A small masked image model, trained from scratch.
Training: adamw at rate 0.0019, batches of 128.
Rows from block 5 of the encoder of a small masked image model, named by matrix and row number. Rows with one number belong to one neuron. Each number is 200 + 30 x the weight over its row's rms, rounded and kept within 0 to 999. All counts start at 0.
After each neuron's rows are labels from the 100 images, of 14976, where the neuron reaches its highest value: "responds to" is what is common among them. Only what is clearly more common there than usual is listed. The data: gratings and oriented noise at many angles and scales. In brackets: how many of the 100.
# fc1: MLP up (encoder.blocks.5.mlp.fc1.weight, 512x128), inputs 0-63
# fc2: MLP down (encoder.blocks.5.mlp.fc2.weight, 128x512, transposed), outputs 0-63

fc1.254,208,215,216,129,203,236,162,241,189,192,196,208,208,187,219,148,228,219,257,182,263,189,245,171,201,251,208,170,159,189,164,223,133,202,182,200,200,186,201,216,233,236,199,186,126,195,212,242,207,263,176,178,170,214,213,200,238,160,146,246,176,250,191,175
fc2.254,228,193,227,239,185,111,211,197,214,219,214,167,228,215,168,200,194,202,212,213,237,178,213,193,160,221,258,168,222,237,194,213,257,260,175,197,184,178,187,224,164,206,193,239,222,181,225,157,211,169,207,236,243,191,88,218,209,195,219,189,195,240,235,203
responds to: noisy (100); filtered noise (62)

fc1.147,190,201,201,199,216,214,183,162,155,163,197,243,165,177,180,179,117,239,211,225,238,167,187,234,171,204,205,189,174,160,193,193,211,218,212,211,205,215,194,205,235,177,200,159,167,193,215,278,204,229,189,213,159,173,219,187,219,187,190,222,194,189,212,222
fc2.147,161,151,182,176,124,166,230,168,238,134,230,193,170,197,208,246,190,235,209,192,204,190,236,168,170,212,197,212,220,218,184,205,217,299,156,216,193,240,165,213,192,198,204,161,208,218,241,174,206,149,250,180,206,215,216,217,170,215,201,198,201,210,212,229
responds to: stripes at 90 degrees (91); coloured (90); square grating (36)

fc1.90,196,197,232,164,139,214,171,226,159,262,181,191,210,157,196,219,194,239,224,179,229,256,207,166,195,219,229,212,207,180,158,213,165,235,226,186,191,173,202,235,208,201,201,220,186,180,160,254,200,176,313,127,178,284,179,230,226,232,192,251,208,203,181,163
fc2.90,193,168,187,205,273,200,166,145,239,156,207,215,147,245,203,158,175,173,199,192,209,161,207,270,201,189,231,228,206,148,247,187,220,167,172,194,205,209,200,203,198,202,207,161,164,190,216,235,166,224,91,245,186,123,211,220,128,173,196,250,195,186,194,234
responds to: noisy (100); sine grating (74); medium (42)

fc1.47,207,183,244,191,154,200,158,205,223,206,192,200,236,249,214,205,199,145,189,238,212,270,200,148,221,203,217,237,167,231,226,212,129,186,210,186,199,190,173,210,164,157,172,240,234,176,190,216,230,164,170,219,181,194,180,207,243,193,181,239,171,218,220,194
fc2.47,253,180,267,200,200,208,196,258,197,274,204,163,182,235,190,200,246,257,197,151,181,233,172,248,200,187,178,157,191,242,198,200,172,173,255,209,194,180,192,242,179,180,237,258,181,230,243,164,194,207,202,236,186,231,155,208,209,182,205,198,127,297,198,221
responds to: dashes (97); stripes at 135 degrees (35); stripes at 150 degrees (31)

fc1.110,177,186,142,207,269,162,181,153,234,156,169,208,140,290,212,155,196,189,228,271,178,178,186,236,176,187,207,224,195,175,213,213,211,225,203,227,185,171,194,198,178,199,181,159,253,218,219,200,190,202,101,229,193,129,211,160,153,159,194,193,205,191,217,209
fc2.110,189,165,266,184,163,177,322,186,194,229,209,194,240,126,183,209,186,184,189,169,209,233,226,161,188,187,194,150,201,161,219,188,200,224,197,207,198,175,190,205,227,214,184,250,278,161,216,175,216,184,280,161,186,249,248,214,266,194,189,196,202,223,200,148
responds to: filtered noise (60)

fc1.307,198,202,207,196,215,191,163,138,184,157,173,216,201,186,152,173,156,228,190,257,207,196,155,204,208,213,229,142,189,185,229,232,175,180,224,156,205,196,200,227,195,204,186,238,206,228,247,249,195,196,169,221,184,155,160,194,180,225,191,197,209,232,179,207
fc2.307,230,160,203,226,146,208,112,149,225,165,211,212,151,174,191,215,179,143,218,177,190,183,205,208,202,217,240,179,195,176,222,206,195,131,174,197,212,163,176,202,174,219,210,235,218,166,209,177,226,214,178,184,156,160,214,199,174,171,217,180,231,143,193,215
responds to: stripes at 90 degrees (72); sine grating (47); square grating (40)

fc1.219,217,217,268,182,215,205,165,194,221,193,206,192,195,173,218,169,182,263,225,145,206,198,215,155,223,203,200,221,210,188,213,187,197,209,214,183,175,201,166,200,187,184,237,253,262,134,206,247,166,160,221,204,174,225,163,254,205,187,139,268,235,197,188,233
fc2.219,188,230,220,171,143,223,261,203,180,181,192,210,260,223,214,303,220,249,184,192,203,209,165,173,197,150,238,236,227,195,206,200,226,162,223,202,223,158,217,189,198,151,166,225,198,160,179,204,194,193,227,270,206,164,227,238,191,169,197,227,248,200,203,182
responds to: noisy (93); sawtooth grating (54); stripes at 90 degrees (46); kind: dashes (43)

fc1.439,212,170,216,159,216,174,162,229,196,174,176,271,193,107,197,181,208,186,218,241,202,171,143,258,207,216,207,129,223,160,187,192,193,216,232,180,193,248,178,227,178,207,217,230,234,199,211,228,195,194,131,224,184,166,222,212,161,189,145,134,209,241,175,196
fc2.439,264,229,227,143,221,200,122,206,208,231,198,202,170,178,205,196,242,185,201,189,189,172,174,184,212,202,174,211,208,165,206,215,217,232,210,196,209,212,192,190,200,207,192,204,129,221,234,204,220,210,109,215,223,198,192,203,177,180,187,178,182,190,201,229
responds to: square grating (72); fine (57)

fc1.51,171,245,242,216,179,137,177,207,164,169,205,156,235,231,183,196,258,189,192,227,174,219,183,168,188,204,273,155,220,192,230,200,241,175,207,151,187,209,175,233,169,158,198,221,222,193,226,208,215,157,195,228,231,204,153,196,226,238,186,183,186,262,186,171
fc2.51,206,203,195,147,155,259,185,175,198,144,180,224,191,233,233,225,211,168,175,171,241,136,187,203,181,184,126,187,194,218,181,170,177,185,222,189,185,191,177,201,212,210,194,179,244,192,173,188,162,232,176,183,197,205,210,184,205,189,174,218,200,208,228,237
responds to: noisy (96); dashes (62); stripes at 45 degrees (37)

fc1.42,253,247,179,195,245,192,179,155,179,201,203,204,157,159,158,183,234,207,243,185,165,213,168,187,166,261,189,213,207,205,162,229,217,216,158,209,135,202,183,207,241,186,209,187,201,262,189,204,177,235,153,238,187,195,200,195,236,230,155,211,207,210,210,245
fc2.42,242,161,295,183,192,233,167,208,155,166,206,235,141,238,218,149,165,191,191,189,206,187,243,153,205,185,198,255,205,270,187,173,183,186,222,203,189,163,195,222,215,187,194,236,232,161,240,197,184,128,252,216,141,221,219,230,244,154,224,203,220,171,171,240
responds to: stripes at 0 degrees (81)

fc1.39,186,176,225,192,198,178,174,182,247,212,195,208,171,231,196,163,200,166,232,165,203,202,131,250,229,207,193,173,199,170,211,199,199,186,240,192,198,147,163,221,174,202,187,168,226,213,116,247,263,196,106,213,192,228,185,191,204,128,189,270,183,228,206,200
fc2.39,242,226,147,201,147,208,229,176,204,175,197,188,257,187,216,159,133,210,192,195,186,228,187,215,210,198,154,219,207,164,184,205,192,232,174,203,202,232,198,204,211,185,202,234,192,159,152,174,209,278,243,172,167,165,243,198,189,213,211,222,203,212,229,148
responds to: filtered noise (95); very fine (53); stripes at 135 degrees (33)

fc1.43,184,240,197,169,242,208,177,189,280,213,172,158,164,157,198,229,184,245,216,226,185,190,210,166,182,207,196,202,209,193,193,204,212,223,216,182,198,232,223,230,218,204,202,269,246,188,131,203,166,178,192,223,207,195,167,224,171,209,190,187,194,172,189,188
fc2.43,173,153,233,240,228,176,216,166,182,186,221,187,185,198,196,187,180,187,199,121,203,164,223,197,149,201,187,201,217,172,249,206,204,213,182,196,209,208,192,203,219,209,181,183,239,64,147,148,195,142,203,223,173,218,236,199,234,243,221,214,139,182,199,189
responds to: dashes (100); very fine (72)

fc1.140,219,159,188,189,237,165,176,178,284,184,182,185,126,246,222,187,217,202,211,224,192,197,207,278,188,210,229,202,202,178,186,207,201,235,185,182,171,167,178,217,143,196,177,258,312,213,108,215,167,231,218,234,196,156,201,166,162,178,233,229,227,224,163,139
fc2.140,224,186,200,228,265,179,146,221,212,200,245,193,209,182,195,234,212,148,227,178,176,232,131,201,226,223,178,197,222,192,237,216,213,196,214,204,188,232,241,219,200,192,193,234,166,129,177,165,217,168,226,221,187,152,166,203,315,214,223,219,230,144,186,145
responds to: dashes (62); stripes at 165 degrees (55); sawtooth grating (36)

fc1.104,216,232,242,174,197,200,183,132,213,214,201,214,195,230,181,147,183,175,231,148,230,225,154,202,182,225,224,200,196,211,240,212,198,200,224,178,182,204,195,236,218,182,219,251,169,180,213,214,179,208,195,261,233,224,217,252,210,181,213,226,153,218,179,103
fc2.104,152,248,231,176,204,166,221,257,209,209,247,190,223,161,189,166,262,176,189,189,179,150,173,187,179,200,166,212,219,211,256,226,213,181,214,194,191,244,196,180,216,180,183,162,153,225,242,164,194,166,124,177,211,194,209,196,161,196,175,175,264,169,184,262
responds to: noisy (83); dashes (67); fine (49); angle: stripes at 135 degrees (27)

fc1.419,206,185,173,198,195,183,167,161,210,214,207,239,188,177,208,201,200,207,222,173,229,159,144,196,200,222,229,220,174,150,160,214,163,179,156,185,140,208,136,188,167,185,213,235,166,227,177,253,177,179,203,220,185,161,237,146,250,207,151,190,251,251,209,201
fc2.419,246,131,217,139,176,195,207,194,201,216,183,195,215,247,197,202,193,225,185,246,242,187,205,235,206,186,207,257,208,174,157,191,228,255,209,186,204,190,201,177,234,181,217,156,216,185,193,121,181,202,248,199,195,135,166,226,200,250,174,196,214,182,217,250
responds to: stripes at 0 degrees (97); coloured (92)

fc1.238,209,161,262,205,210,173,167,184,167,247,202,248,206,197,197,195,219,225,219,201,203,131,165,168,191,226,203,245,187,191,160,214,226,200,201,181,174,206,144,208,189,171,223,252,205,205,186,245,181,217,223,149,191,174,217,198,242,258,133,199,199,266,167,224
fc2.238,224,152,268,219,280,237,114,185,161,183,203,240,215,189,223,159,233,179,211,192,178,171,191,207,180,193,157,257,203,194,167,198,169,147,240,184,178,203,196,181,217,228,200,289,180,219,206,210,225,172,207,233,151,203,199,189,233,169,186,178,219,240,195,180
responds to: stripes at 90 degrees (87); very fine (54); dashes (41)

fc1.35,190,207,245,194,144,183,200,136,203,142,190,265,201,153,246,175,178,233,210,202,180,160,228,188,203,203,250,188,202,162,166,203,158,188,156,189,209,239,208,227,166,153,203,297,228,167,175,200,172,224,255,208,85,199,234,216,194,211,187,188,233,202,199,202
fc2.35,176,170,208,179,224,202,210,250,196,244,192,148,194,205,211,215,239,262,182,236,219,204,173,233,231,187,214,222,186,174,190,200,183,222,256,204,179,168,184,207,174,168,213,102,178,133,185,211,156,212,180,174,280,235,151,169,171,161,241,159,143,178,216,188
responds to: very coarse (79); sine grating (46); stripes at 90 degrees (35)

fc1.275,222,139,199,179,248,161,165,219,193,188,161,243,178,160,198,208,226,201,220,275,178,173,134,222,226,213,199,185,202,196,239,218,185,234,232,202,187,253,180,239,172,216,189,228,264,221,223,230,195,216,210,184,148,153,199,210,161,220,164,234,225,207,187,222
fc2.275,175,199,195,130,196,222,224,186,201,197,186,209,240,166,195,208,277,165,220,199,249,256,235,257,228,170,170,199,206,259,198,192,200,187,231,209,186,205,192,206,199,210,203,126,191,186,154,166,209,191,239,147,177,145,200,175,205,199,224,181,146,158,226,215
responds to: square grating (53); stripes at 0 degrees (37); stripes at 90 degrees (33)

fc1.78,232,130,159,170,149,204,169,190,221,156,160,253,199,176,184,175,162,160,211,221,187,167,117,240,206,212,243,161,233,232,237,180,182,209,229,186,210,256,202,228,193,214,195,236,187,208,216,211,174,192,217,244,229,173,206,232,199,216,203,180,219,197,165,186
fc2.78,221,225,217,209,197,199,112,151,210,163,174,165,116,228,207,222,152,250,193,197,216,256,295,242,198,183,198,198,215,215,208,203,217,228,197,201,189,220,210,201,228,198,213,196,212,194,156,264,212,248,197,143,220,207,175,214,147,172,207,183,201,208,204,250
responds to: stripes at 0 degrees (97); square grating (54); very fine (54)

fc1.364,166,177,223,146,234,181,162,228,173,166,125,234,210,185,201,210,165,218,219,251,179,176,162,235,224,202,223,150,264,142,205,193,199,230,228,166,210,255,196,265,217,180,220,201,247,237,210,210,225,224,160,219,178,164,192,187,208,222,150,216,239,203,180,268
fc2.364,206,216,233,109,247,196,196,181,199,201,205,219,226,176,179,203,214,204,211,261,246,181,166,230,234,159,189,179,204,149,255,203,222,238,207,215,200,216,214,208,185,204,204,185,194,168,165,164,230,243,176,169,164,173,197,199,225,205,192,154,214,170,219,221
responds to: square grating (41); stripes at 0 degrees (34); stripes at 90 degrees (29)

fc1.180,227,168,220,174,195,159,142,161,164,232,179,240,213,223,220,276,205,221,234,233,210,198,193,209,208,213,183,211,208,193,216,202,227,232,164,174,169,218,167,208,226,228,212,270,157,218,194,254,185,198,234,219,112,185,220,209,202,219,166,234,229,194,163,209
fc2.180,158,234,171,216,152,231,160,216,200,191,199,245,177,124,223,142,188,188,196,99,193,207,240,161,225,182,120,159,203,204,219,200,158,155,246,196,228,262,197,196,206,194,195,230,248,206,188,228,207,159,234,220,133,176,265,205,265,155,196,215,220,248,198,234
responds to: stripes at 90 degrees (95); dashes (54); square grating (43)

fc1.456,248,170,166,202,203,179,174,180,281,236,202,194,204,224,151,162,217,230,197,220,190,202,182,251,152,240,245,183,252,221,219,210,219,211,215,159,157,218,195,226,199,161,249,216,260,207,238,192,201,230,203,252,160,165,186,188,147,203,213,252,224,139,169,199
fc2.456,191,182,155,272,217,218,214,220,188,195,180,175,189,205,167,196,114,174,224,209,177,172,170,169,214,218,190,195,188,185,176,203,201,187,222,198,232,223,191,185,181,204,198,201,212,259,231,248,211,149,237,178,216,246,137,204,226,128,220,240,171,272,159,184
responds to: dashes (97)

fc1.309,182,224,233,164,189,202,184,212,212,163,184,185,168,183,228,217,176,190,231,180,204,221,202,252,213,198,216,228,199,158,134,198,185,219,200,187,209,229,188,216,169,225,201,227,240,139,167,229,222,140,116,167,165,182,226,238,204,186,161,217,180,237,169,218
fc2.309,171,285,166,215,166,219,125,188,209,205,174,182,242,205,169,183,199,167,197,156,206,282,196,149,188,185,154,149,195,242,275,186,166,121,189,199,233,236,212,193,209,199,173,217,204,258,221,149,227,230,201,218,208,144,213,195,232,214,209,194,167,166,205,226
responds to: stripes at 90 degrees (64); dashes (50)

fc1.338,232,256,155,222,262,130,191,131,214,193,198,195,199,177,182,186,195,220,176,183,172,215,196,188,190,212,207,184,225,219,230,208,217,233,208,149,151,232,178,207,198,164,214,241,246,229,215,198,174,201,211,210,216,201,213,169,176,203,174,228,231,199,190,236
fc2.338,237,132,230,210,202,182,171,248,191,217,167,163,207,246,228,225,174,210,192,151,220,190,165,196,249,214,217,206,205,150,219,205,191,232,197,196,202,176,197,199,203,233,189,223,165,142,172,145,211,170,186,193,249,198,202,191,204,230,191,159,211,147,179,178
responds to: sawtooth grating (76); stripes at 0 degrees (36)

fc1.510,172,160,183,172,212,168,152,213,187,223,195,220,165,162,201,154,187,215,232,297,193,218,180,213,187,226,226,180,200,155,195,211,216,201,171,154,193,221,183,238,178,201,206,236,226,172,202,229,188,245,234,222,171,227,209,260,162,230,151,203,191,218,156,253
fc2.510,205,239,212,141,249,204,212,205,148,195,169,227,194,179,214,175,184,235,188,166,184,218,236,210,177,185,176,192,182,184,190,193,249,244,165,210,201,248,245,226,213,204,206,244,210,270,206,197,212,218,199,218,168,186,258,188,184,226,199,223,220,234,193,234
responds to: noisy (96); square grating (62); dashes (38); angle: stripes at 45 degrees (25)

fc1.466,217,194,238,150,221,181,174,180,173,235,202,209,235,213,197,218,247,242,230,263,171,187,162,220,198,249,183,173,197,208,209,236,173,222,231,167,156,231,163,233,198,195,219,256,234,176,181,211,160,169,207,168,177,221,190,238,197,242,168,189,202,155,160,194
fc2.466,211,137,178,219,212,183,233,208,144,179,236,193,191,201,218,210,251,174,221,202,194,166,176,145,223,219,235,211,212,233,184,199,155,181,188,212,228,191,192,183,196,220,214,174,172,138,211,230,205,160,201,136,203,205,208,183,95,177,208,199,254,170,189,241
responds to: dashes (100); coloured (80); very fine (52)

fc1.224,175,122,206,179,160,158,159,219,257,216,144,199,200,225,226,248,211,196,231,221,211,219,239,208,162,181,212,180,186,146,190,189,222,217,171,199,191,180,173,237,154,195,188,238,187,176,191,242,230,180,213,186,110,168,234,165,204,194,164,217,200,238,189,156
fc2.224,195,174,211,205,239,262,194,168,267,212,155,216,229,240,218,190,243,196,185,214,203,191,193,215,230,203,154,253,200,254,165,221,154,176,189,195,192,179,201,207,207,189,220,165,183,161,200,165,197,193,160,178,190,183,223,198,166,221,225,184,158,179,184,215
responds to: dashes (100); coloured (100)

fc1.153,215,208,220,171,155,203,165,180,211,167,186,279,229,158,165,175,213,161,222,182,214,190,188,216,232,213,224,167,191,195,192,235,178,234,209,192,232,225,212,245,160,224,154,198,187,224,185,219,246,235,211,226,202,157,218,239,226,241,189,181,167,183,208,231
fc2.153,155,187,195,204,193,205,174,234,245,231,204,275,230,254,206,239,186,185,189,259,163,265,280,176,181,207,148,227,203,198,179,215,194,211,231,213,195,199,217,214,212,190,198,286,152,197,202,217,193,261,92,174,157,203,227,175,151,193,219,225,218,206,224,168
responds to: stripes at 0 degrees (70); dashes (70)

fc1.508,238,211,222,201,176,228,162,203,219,213,191,225,160,172,187,265,197,198,223,268,224,177,135,235,201,202,212,247,180,192,179,195,174,200,207,212,203,229,181,204,201,202,180,244,239,209,173,259,180,206,146,180,214,160,212,209,193,201,138,231,238,241,201,197
fc2.508,178,186,172,251,228,208,225,197,249,202,208,192,192,161,208,280,202,187,194,167,184,173,186,201,187,204,174,166,178,252,215,220,153,170,203,193,211,207,182,197,218,192,182,246,271,166,161,204,217,126,196,211,201,195,229,190,191,197,196,279,168,184,164,154
responds to: stripes at 15 degrees (51); square grating (50); stripes at 0 degrees (37)

fc1.368,192,249,165,135,203,266,183,146,238,162,182,202,237,243,243,215,176,172,245,184,235,189,194,221,214,200,182,161,185,202,209,210,130,180,213,228,209,248,206,197,185,267,186,185,211,158,177,232,222,218,174,188,192,181,285,201,153,168,144,207,232,198,186,223
fc2.368,197,197,214,182,196,262,197,287,215,176,184,221,162,223,208,160,197,278,175,262,179,220,171,183,198,180,181,200,194,202,171,200,153,100,238,204,207,261,219,216,166,189,198,184,210,234,185,205,206,192,225,208,201,226,200,187,139,210,198,178,218,170,219,197
responds to: very fine (60); stripes at 0 degrees (49)

fc1.287,252,180,192,173,205,198,149,149,155,191,191,246,234,169,190,290,191,217,261,214,193,153,184,185,241,220,194,211,222,204,227,197,209,241,185,186,183,205,191,211,223,197,219,246,148,236,182,232,185,214,213,180,128,142,228,231,183,216,190,217,193,170,191,200
fc2.287,235,208,165,236,204,230,147,197,138,188,218,246,159,189,206,183,146,162,210,118,198,175,228,214,257,201,146,213,184,212,212,227,160,244,204,188,215,259,189,203,176,198,213,218,193,244,185,225,161,240,265,198,157,201,226,228,268,199,217,251,242,232,182,204
responds to: coloured (100); dashes (83); stripes at 90 degrees (41)

fc1.208,215,198,266,154,206,205,169,185,206,203,196,247,220,234,203,210,159,216,239,231,231,193,196,235,199,221,222,178,213,178,240,178,173,217,247,175,202,197,189,217,221,223,223,219,212,229,210,262,205,146,201,191,133,188,247,230,172,141,174,265,217,181,192,163
fc2.208,193,202,214,185,94,172,263,207,208,185,223,192,151,149,215,225,216,249,203,200,175,151,161,240,198,202,224,219,190,190,115,194,209,214,175,201,209,178,214,224,189,210,215,204,144,141,181,150,209,202,225,246,223,161,203,201,205,188,174,223,212,210,207,122
responds to: very fine (81); dashes (68); stripes at 75 degrees (43)

fc1.462,230,138,188,228,228,143,181,184,214,195,216,208,144,216,169,194,192,207,179,265,186,180,168,254,187,187,237,197,244,179,188,163,236,214,219,155,213,157,182,182,188,145,223,180,256,224,211,214,181,201,109,182,193,161,205,171,150,200,213,131,197,238,214,216
fc2.462,166,208,229,196,208,205,231,216,187,192,210,201,206,183,202,187,234,233,200,93,192,166,245,185,206,240,217,183,188,236,170,228,176,213,211,197,231,240,203,179,242,205,208,250,250,196,196,167,234,184,305,206,207,232,210,187,219,163,211,124,222,211,204,216
responds to: filtered noise (59)

fc1.409,235,209,158,197,236,175,170,194,218,181,223,226,158,174,156,151,144,219,221,158,221,179,213,179,173,230,264,155,194,171,216,217,208,220,207,162,235,205,237,241,209,211,158,175,254,247,192,202,155,185,207,209,221,187,176,235,204,169,221,203,182,188,221,216
fc2.409,217,160,185,200,211,159,185,213,184,241,203,212,213,160,180,173,191,205,210,192,229,155,206,263,199,201,227,186,232,158,195,177,250,232,187,179,193,161,202,180,219,194,203,230,156,214,187,200,205,195,247,251,207,199,147,217,247,206,208,169,252,211,191,217
responds to: stripes at 0 degrees (63); sawtooth grating (62); very fine (49)

fc1.154,185,227,159,187,220,209,156,203,167,171,127,172,171,174,179,228,288,271,205,214,244,249,256,197,221,194,231,171,209,190,177,179,169,203,175,177,220,144,205,231,212,222,196,179,224,210,204,195,223,204,177,216,177,202,180,189,232,221,179,188,180,212,167,211
fc2.154,123,220,195,183,167,195,169,228,177,223,208,177,173,113,193,268,279,185,209,223,205,224,234,160,231,219,203,209,189,204,207,212,181,230,151,207,199,201,205,218,189,164,180,204,166,201,201,213,233,220,168,233,194,241,124,220,185,233,197,223,255,183,175,198
responds to: sawtooth grating (100); coloured (82)

fc1.255,174,200,198,193,218,167,163,198,214,200,207,204,247,239,212,209,234,215,211,220,195,185,250,157,206,256,194,218,207,169,145,179,184,247,177,160,156,194,162,210,198,194,246,191,239,219,167,188,207,157,151,185,185,154,189,162,216,263,184,184,261,248,177,139
fc2.255,165,265,221,179,254,197,268,183,163,190,228,172,209,196,193,196,187,235,188,245,202,170,109,172,181,194,216,188,225,177,268,220,189,204,260,204,187,210,210,179,208,202,206,145,119,267,194,286,223,200,176,220,199,191,164,201,185,200,189,146,237,197,196,256
responds to: sawtooth grating (98); coloured (97)

fc1.146,209,174,128,183,253,199,176,191,238,188,212,223,116,218,193,80,207,232,203,239,198,203,216,235,201,225,210,175,212,235,250,212,223,266,193,174,200,215,208,222,217,222,192,192,223,163,210,198,180,188,200,207,177,129,206,212,190,213,176,256,218,154,174,170
fc2.146,229,158,228,224,188,201,178,151,189,233,190,176,128,149,207,193,192,242,214,234,231,155,270,264,196,224,241,217,187,163,232,179,162,207,191,199,206,190,200,183,213,249,216,198,154,207,256,195,246,239,195,239,197,306,204,199,210,191,187,187,193,223,198,208
responds to: sawtooth grating (100); stripes at 15 degrees (40); stripes at 0 degrees (29)

fc1.213,224,163,168,159,225,181,156,184,209,182,194,224,153,161,188,194,198,211,226,267,190,158,204,260,166,207,203,197,203,189,205,219,203,262,232,183,172,180,159,202,213,231,243,238,207,178,196,260,191,207,222,190,168,161,197,204,170,215,188,174,229,261,187,150
fc2.213,232,150,250,206,210,206,31,181,197,169,220,232,171,172,186,175,177,205,204,263,183,226,191,183,204,214,205,185,206,188,246,227,194,196,199,198,186,175,188,199,182,209,201,263,185,224,192,210,212,239,151,203,175,210,183,205,249,200,174,249,197,213,207,132
responds to: square grating (55); stripes at 90 degrees (41)

fc1.349,221,203,210,191,220,127,183,223,194,145,178,212,148,146,205,157,169,248,194,220,169,188,171,224,186,192,198,164,220,173,219,207,238,212,215,196,183,177,164,232,179,174,230,191,192,162,234,219,214,190,176,229,168,152,173,222,163,194,166,127,152,244,177,184
fc2.349,199,161,175,172,203,174,260,209,236,219,207,161,273,183,197,180,181,204,203,111,210,194,256,227,169,206,215,270,197,228,213,189,225,201,238,188,178,211,215,216,188,178,203,231,158,243,195,234,214,213,242,188,209,181,150,229,179,205,224,147,225,194,174,248
responds to: square grating (39)

fc1.202,212,175,190,175,235,192,140,177,171,213,168,203,100,187,200,178,183,222,232,262,199,134,181,267,163,216,243,148,209,147,214,199,188,221,251,179,203,202,195,233,219,207,198,229,245,201,202,248,187,252,161,182,160,213,242,194,188,219,181,186,222,257,182,250
fc2.202,215,175,195,172,231,216,50,174,195,229,183,165,188,196,198,152,213,215,200,241,198,228,207,196,211,180,189,156,217,129,236,198,205,201,227,191,181,205,192,198,218,237,208,218,174,252,214,174,206,212,130,211,174,166,226,203,197,206,180,230,221,273,180,153
responds to: square grating (88)

fc1.291,210,199,206,165,218,203,156,217,218,156,148,264,225,169,237,162,186,238,195,232,208,156,195,166,236,193,202,209,235,156,234,139,146,209,232,189,216,261,204,226,142,224,197,193,184,184,217,201,227,182,147,197,126,164,262,196,175,189,182,188,246,247,171,233
fc2.291,261,172,183,111,239,188,200,197,205,194,188,210,220,149,190,191,203,200,184,220,238,208,229,166,168,174,230,182,208,217,212,236,245,270,207,194,185,228,217,199,213,221,214,164,265,222,226,221,184,238,196,167,133,191,264,193,224,243,184,205,238,197,224,248
responds to: stripes at 0 degrees (59); dashes (57); square grating (38)

fc1.480,170,217,224,151,182,198,172,183,188,170,145,212,151,211,244,185,190,206,231,231,218,199,157,182,179,178,221,264,215,155,209,181,171,248,185,196,156,181,150,206,190,246,226,179,165,186,228,266,132,193,123,166,172,203,246,166,155,172,138,211,238,184,152,227
fc2.480,234,199,171,245,251,202,212,204,161,160,157,170,186,185,172,270,156,195,203,181,208,194,212,185,206,205,207,213,180,154,175,214,236,218,133,203,199,191,210,196,209,204,177,232,243,151,188,187,195,233,130,246,200,271,185,199,201,236,235,267,176,206,218,207
responds to: stripes at 105 degrees (60); dashes (53); very fine (43)

fc1.503,226,184,258,154,225,177,185,213,170,178,199,222,201,197,167,175,230,155,192,221,170,199,229,244,186,254,227,198,209,216,228,221,205,211,224,200,211,226,201,213,203,195,200,233,249,202,169,187,180,202,213,249,165,134,195,277,177,200,214,167,189,204,177,144
fc2.503,206,161,153,202,234,196,217,207,229,180,211,248,164,216,190,247,208,261,217,133,194,203,216,172,212,206,204,248,208,242,173,193,170,228,183,196,220,203,179,201,184,209,189,181,175,185,222,199,175,263,284,151,182,242,221,225,253,191,182,228,269,192,230,236
responds to: stripes at 90 degrees (56); sawtooth grating (49); stripes at 75 degrees (33)

fc1.98,235,151,168,184,244,187,174,193,206,203,172,264,194,150,200,178,211,250,232,204,197,199,261,229,203,220,211,174,198,187,184,208,192,193,238,164,210,173,186,209,203,219,207,238,171,227,200,230,196,210,170,289,140,164,233,189,151,166,197,197,240,211,197,190
fc2.98,156,218,241,201,165,176,209,225,221,137,200,164,197,188,192,127,247,169,190,183,198,170,202,233,174,202,221,181,180,241,219,196,222,222,143,185,201,225,207,193,190,188,203,180,262,194,176,135,222,166,189,141,232,168,252,225,197,219,183,143,135,207,219,194
responds to: filtered noise (100); coloured (79); stripes at 90 degrees (31)

fc1.23,268,214,189,174,235,188,147,179,204,189,199,229,147,169,194,190,203,268,246,266,206,164,185,220,183,212,230,156,216,138,197,199,194,234,235,196,182,190,174,214,204,219,221,253,236,178,177,233,217,206,191,187,171,219,222,229,195,249,184,206,221,241,186,207
fc2.23,251,247,194,209,237,201,79,178,187,144,217,232,139,218,187,129,238,191,208,221,191,241,186,207,219,215,231,167,193,153,200,203,192,166,167,199,230,194,166,190,204,202,201,198,162,252,235,189,221,190,161,200,181,215,207,219,255,225,188,216,172,251,215,182
responds to: coloured (99); sawtooth grating (51); square grating (36)

fc1.77,240,146,228,208,248,166,169,192,167,195,187,159,135,195,200,178,194,192,210,242,184,166,200,194,196,191,251,195,224,204,272,188,240,169,196,171,215,161,197,227,181,124,214,228,259,205,200,204,227,227,200,252,215,218,159,235,196,151,205,212,209,202,182,178
fc2.77,170,269,219,199,194,224,163,211,209,186,182,206,223,270,172,184,238,184,214,162,191,177,200,272,217,195,180,244,210,157,199,207,195,142,200,198,218,246,204,199,206,221,220,162,269,215,220,190,216,247,256,138,198,188,226,178,140,218,175,201,192,187,186,224
responds to: filtered noise (91); fine (47)